From a checkpoint of a small image VAE: encoder patch size [4, 4].
Rows from block 4 of the encoder of a small image VAE, named by matrix and row number. Rows with one number belong to one neuron. Each number is 500 + 40 x the weight over its row's rms, rounded and kept within 0 to 999. All counts start at 0. Numbers have three digits each.
Before each neuron's rows are labels from the 100 images, of 14848, where the neuron reaches its highest value: "top examples" is what is common among them. Only what is clearly more common there than usual is listed. The data: numbers of one to four digits printed on busy colour backdrops.
# fc1: MLP up (encoder.blocks.4.mlp.fc1.weight, 576x192), inputs 96-191
# fc2: MLP down (encoder.blocks.4.mlp.fc2.weight, 192x576, transposed), outputs 96-191

top examples: green ink; bold; length: one
fc1.245:524526503541543523499577489511518531501509523616462536537488516429462486495521488488494566425517474614505489539435427472546509519546538476477487482524525569517512526481444478454454503523481492466524538503543567568504433488505527568543489443418469536463399489528474483496512472490492524527
fc2.245:441472493515456505472523481546496459490470531504538477546523493520463430489506471464522470486514572506519493480483515459518521513458485471516534502430542388494493445491484587517505507551524525429610526546558412513515611494458438427492475557499453515494496466475513524461492539549469451467

top examples: green ink
fc1.286:504509475482525604493511455577445512507487460480471548431552513487567521547484417489515493481500534501486533517475496533547484481481492491550523472576518514414499480510476540561534531511454464474486494457364467541497498496498458469494498468463481466527445411501415519475492493443517479498
fc2.286:558430467454462497459526525519460468497575511474546451564507511543505526506514486512485493484489508481496430534506487538486552524363491503455428528543545441501482480494453470528496476536498363505471462497399580417507504451526500436485441466509481472529497516506559467454484490446538491484

top examples: white ink
fc1.40:511463473541543578539547443508491517506469539553535486476494531506505482466528500531543496455470530482470508503499486448520565527533520463561483499583520435529508483544513536465512512546500504441511500484441529438500442433525523437488493466520520550478458486488468423447549514448492534405
fc2.40:493515495464455506489531560510565452474472504437486527498513476582590492525532449503526485511502413516448532474493472550552503467543460496451553541432459515525463518532491456544515527455539548497522541493460509573509496525524457527516432491470530446552452546444565532479550456511435486565

top examples: green ink; bold
fc1.489:542503471495526538554615497511507502445562442472449539534434457480447476471509490506419463467517498481435585448478464469478555515563514515522524559465511540489505487488571481498507475474472508544514499511522535476503484474521516560499499518541502517431389493400498484545511475535491478546
fc2.489:433467476503455500494464544493507576525558513511571402502482503477373461525472463533507593410539480531484446548520533534520522491409562502481437470377473500513500565477427472434518475509480473440536484532518533485502503477481485482523501444497514507453555511542487497505564513534561544454

top examples: green ink; yellow ink
fc1.409:524544456598608494554501478558503505550469492539406588550520465523572452501502508540478486465476470430508541499511496425474556548478517516495496488536478565487491462499466555439488541523471473490500512521384491464484560533503495514517498505462487543501497446490553436415477501500485494497
fc2.409:502487477481491433490499470474502523472581540535579402520514507481527487549526457483620504498454540529468501461497431498485524469506470496471551493509487392489516532519466488501462450488495568526491539484529501548487484414503592496516508534450507454498525525509571548484483482519471494464

top examples: white ink; yellow ink
fc1.266:472589502517485541563545419465479516504479490575566447493452554498497442501607496542497533467494510502453543530472506469514490484548505494423630472468470565463440548539509478479463530532485492501509637476497547462456488510543498439490514518513486496522561541479465489541527518516412524550
fc2.266:556489515455542517541526579515516477469494484511529483488454464526554480548448464508499453529481534510515490430601446521555520472495479514525524514467518521478504465505525462519485504500490487569500507472472501468527501470519468519503569447551455537564513435470487522502504476492307446482

top examples: on a plate; green ink
fc1.132:498532486514510499554551583532508516557554506506536522507554450488589505507580500563457474431496463482495523557531509519525581444519492435493618521527494525491468486513511493564549519450556523531475573473436455459468440413521503489473461510533541532527486528449519510492419538426422473458
fc2.132:494458507527479514552461531488549448457542537528465512421527510487492566555359521487523529553515565487452473467442448446531512555554573530476397513499538466495454525501465492549458555522553484532477443465539508529501462489484519493427522480471379497526434514391523489465511474458537426520

top examples: on a plate; white ink
fc1.16:505591446546558528510436543480488467478489475463538531466519588535558478495519471505481531441510552474511453458440503437524514585464518498481497475504481529498514442494533461478495496553419459464497497497416535558517488447509601471506451390489472509508515602504491503567508467415498501523
fc2.16:505405563382485565500549492495487531500509502561499528491488341512538493485510499540493447510538492472442557551494502510491447458512445514531520462529488514511523551520501476515481523466491453570474535512466539427468509524492429472519519616513478524486428490495521512454499514486524486471

top examples: green ink
fc1.247:525580527608551477565564477507501459514500505465480574452498504548516471541488504502525525453510497455523505521529506541557547489490572445474512457537524537525479433485505569565572487464449459514494507514441534389461478550505522490463464418490433540501505505475417486490510512459495467508
fc2.247:458490516430582485493537505536570469494516520486491523507501469529478471484468506549523522526481503496528504545547547511491546504480441451561502503529498495544504557440501493453476400481516594460571479518440546428503514452441503480509502595452527473520526516491510447503545519515557522468

top examples: white ink; pink ink
fc1.20:386536502534489530488480463480498544545534481561545486394477528546576466531506500498400556564544476503483478427445474386517493453459449442439498416514509521535498478510451507514508613542513495534513481490488513487443501538500456411448435440562435456508532501477478502512525519523506490524
fc2.20:525484475477543516541502543510514460499485528422439524481467444516506501481686510548532494477491485468481500538588507568472495500486532516507583514461487478501483465507489500514521469474501440458495640519515513510473483479484482523502535502471510511590521492512494496505541494485450505455

top examples: length: four; yellow ink; orange ink
fc1.532:547465542560553492520565405521490556540450509509461560494494545513537449502475518468478561531439473469491580530505494504522499544531530504490529569576496485506488558541523490431583502514483516475484511483411478450540486539483482542491493521456462514510446553442439468549509484470508450516
fc2.532:434543475546485492447489529496540511516481558507542434532556421509492490494470465530462446486526559482519412506524486555515507521500280497495496473473531528505499501475514490506489464497495473413547491506488509527524495460521484420515515549519487435470572482513574544493534506551513524547

top examples: black ink
fc1.518:516551550524496568527482431479499605507497569545425469428387511477490460470503486533528525425495459438449536496452464521494474554476624503509504522562524544516499454532506537522473505490475432455511465503551489479530510442485487487524418477507487498447436489531547552531533515523475528535
fc2.518:474481519506451428525538474444492525512573459465523534429526466531555459530516521514517473471494532459491553473499505468525572490520377470532542526432512523492528497477513502402534482434500597427538575478453496478484488606488529506480486593458502531496488452519510531471487515559572483503

top examples: black ink
fc1.334:529531517487477631528466465516539504568484530501373469540439489499469469479509500539543490492529446459477599515517525462486522515469556467488509503455526495529499447512582533526513500496489471457448528481439442512524459461483502593490515462427457476497468495516447496542476543517441491571
fc2.334:466489480476483423460539415550488507514555522457535532490529499546485466512529507523462440534483449517515458472459518502532527539532441474455490471561568468451480539489492456388550492562541530526501502501472486560528517503462486559485465542552536544471466514490556557463516465572476518548

top examples: on a plate; red ink
fc1.329:530531417479554515491505545516470481489386485555452587479507499543463494504486503433514537502496489505496483450532468565544490520523493497479517510515497503526439460520478471577468556595448463444515511452472471491502548543518537558481446526542491489518469526506526503484495478416494512547
fc2.329:496473565472475443548540554519501527528542497514471525508508588515521510542446477518424477528537513528493517476501509464454508504461580485543481454569542511511497484537564524479542486445506504474438512532586512486582509464499492461503501623512506499482408560477461509496540501557525482419

top examples: teal ink
fc1.15:497542453638542560594584500509516508494540502531423445495464451487431474502507522496478513515505418527541509504486470472594542536567506493471512486510473548495534484491538517482498479514471505535490498488480594481505525507480584549487497479417486464462487434500507464546477470456503459537
fc2.15:449479555425469491474456495534496621493521493552518524509473504468367485510491456540496555446531520576502508505546543548543482528476635515581484579443472469493502504484498482400543473490509479449547476530502430476529492532504469455503535527505504515458512507506467487498536492535541505482

top examples: green ink; yellow ink
fc1.413:484484458547539518527484435489447521553492488550474515450463506511556466459554506522483431461488534416484576469530612489463560478497463524509445558582546494453519489461489483464548523484592482509476528449484478459508496475523575455523536502537466479432441502524555513504530467486465488445
fc2.413:422439472499516508397455507525468572471544422507498463506572491552475533483473492520500531571524488470469463503528492455510501493481435504534405540504500478578550464558480442476462569507522478518543466464499566551474528561459466505470507395544485523441455509478555561662514497526482465492

top examples: on a plate; blue ink
fc1.523:533499482539501533438526516494531488433512579562461569379493490537436473441487501466504595531522430581529535471381514455554505477548512473420500526496413528475479465483528548580460540554475493515526504508393459506448483534515500518571468508471521556538442539525510472499487515474499530515
fc2.523:430517512503489504508519539519529547556509522497475496508481528532453497525541490522531482493524538582519485549522484534527494552519608503529542530507524475515494508485526523459475463517496500455514549501552521490566460448452489493510506581486498502411536472450515501522518484541477487532

top examples: length: four; black ink
fc1.120:527378431467483486473474549609501550430522499545461486482467503509505479490505485485556435527480524525485474483516530457491515453500479500514497481471530482505477454506482573511461482565476539547491497544475504535463492486478466553526483484501509422514492429500458456493524465496515528510
fc2.120:568454504482518503516464502531498451557504512485488576431489414464481501473503538524509538516482442547481501508440495506500493476532468472510474458503532509470524518509509479482486505532509560524499510528495400575459477456471606504490487289453500436503482525494435504499505520477495494428

top examples: black ink
fc1.361:500517455552527458473506505483495559464428527514394446465427480495467392471589541496541526478525477522462488443522426505531441526528431506506525420449509516546525459554515460585505479551455509497465540485528563496489490483502480475516483487557524509487451571528542507590496517476456538571
fc2.361:473536513506469534545570521503535485541516567519546476401536529580516447549557441544511482497505458539545496552480541532520501550460564496442576528488392522486497470453513487479481542439513524482555515477473467498538502448526521485505450513525479585436479443516544472508477503488448570499

top examples: blue ink; length: one; teal ink
fc1.573:509492385549454512524512443478490562449428441540539518453471539535442459553525601472399536498510540489530490510516513527481467438507497457439557625509484538475481469539456482461524526505478478470537551490452486494440500535505518567522494497536483498498520459478460562487507524448481498475
fc2.573:462530528491504526474531524478515538474535448522505505568527561476436408539485429518495486456524398450534452471516525541498557549461595496538476498508527528501563529510452471527523473450527490524491458545458466478537458487528497473496533467513492540494466443502494595588472464582461470487

top examples: black ink
fc1.159:456540438535499528515521513466503533452476516463445570485432568486466481563511497483505503546499526517580505478512487503539551483516479486470501420582547549501451470435504451582509503446484464520470475427510527537488490500519481537527460407522499525532444556473404535518490512462525500494
fc2.159:460542552364453525521469578510500444481497491462503423493481294555455499463538469486483478480527565577504556490566514523456509485430439512642548580438540494538479584491496499519521483503472481482554550451467566478483477482517515446502453574516507532432499432494469474472509481503548470444

top examples: black ink; red ink
fc1.59:476522475491539474549549485525527558465425547516486510494448563493439474443556494472466502409458470563475550419457462493525494545516516478515490569462539514505489462528503520506564536553446579524542515488483484559490449528446598471517479439466537606429436557518497555507513509490492531533
fc2.59:534470536494499527445507516496442468552494510543531514580514475478568517540548507525557417513503498464486483567525539589525457511532483520551545545468516501453482494511483492541556462457531398515567504483495565392529582515509394470550479591457535494535508489471575476469574499510438548499

top examples: length: four; pink ink
fc1.505:525556516524502515538551454528514659464493502566416545512496533438488475501509495524464563453489455460466458488453534519463530499545629500515524478469521520523479468506427518515523486545493501488559459494578485457533544530474428514507467453456515514474498481531592515529459478497474524527
fc2.505:501467485492466564481518473476463475558490473522549502509515419542459513503421492462553562530503504577499533468487426480574545552494339495469461507536483522504465490514521500441470520514517555494537486528460460534457494524512586465509468604493535522458436544536456526490441480490542483508

top examples: black ink
fc1.188:481457467495513514550481475468508529425514502558556481538492484451474495469515543523530505522471508506412526464503405515526485469411499500456593464461483446544510525527523481505492530456499480503452599427526517460442458536483491458543443523505549475460476483525534476518524506481441560500
fc2.188:519491520463557565503485554535485491535502451473506474495379531515522521529522491551517504468532484492529434576587488468522491476486411556574473520541536533570535524497513513474554470507444486516528465526480433500445521557527483553503543465518474524521531530512558518542535511500444486540

top examples: black ink
fc1.102:536466529514515511493515461509552493483554526445492506483443485540452543543489475544490514501462492583565455533446519536540556533509510493464500554496575488518466518500485423616530545530473471513530517504461463482557522514510532536506419496531550509526467498524390535462511479421499506574
fc2.102:506491463449496419552568576580549437525466537456476507494501562474445529473530521526455458512493564518564535478523516548551574463530457552555502405543533523530483468486426527516484553541532574506477544497495450508457468509484540525505496469512528596488539454496551480470532502520522480503

top examples: blue ink
fc1.454:493498431498475518544425488520500515463490562490533524507462504461526501482491478565522520483456487539486505430517422508551486495494547462514507462478522445464466449515465503521524449471538446463495479489431450496472520477493520528624453461475588509510497450565526500444488529419462600458
fc2.454:537468527506549561481520540513494492519532487507507530526498470489532561528479525512541513543512544509467366515493483520500525457520431523521410505484510496480535500500536463511524467454531440561477421515528537499489509482534552554502522466518540498538563546561464514547508498535449504542

top examples: on a plate
fc1.90:484501512487520553483451416502511526470481560542458468486373548408496478429581503587497524459532443465500516507534484461536474507549447445534540486494537507533512527492501499631579543487434477519517582459536565419532467480449515470520476552535542495539513492524492467518561489485476530467
fc2.90:481527541501506528564532506513508533528485514528496485517603468543498494538516480486526499465522556510498505420515516478527521558515534487465563522617544529476543518517527506484467433511523572440548494553540465526541451431504527467474536535419411550467454421461533494422544451497397494526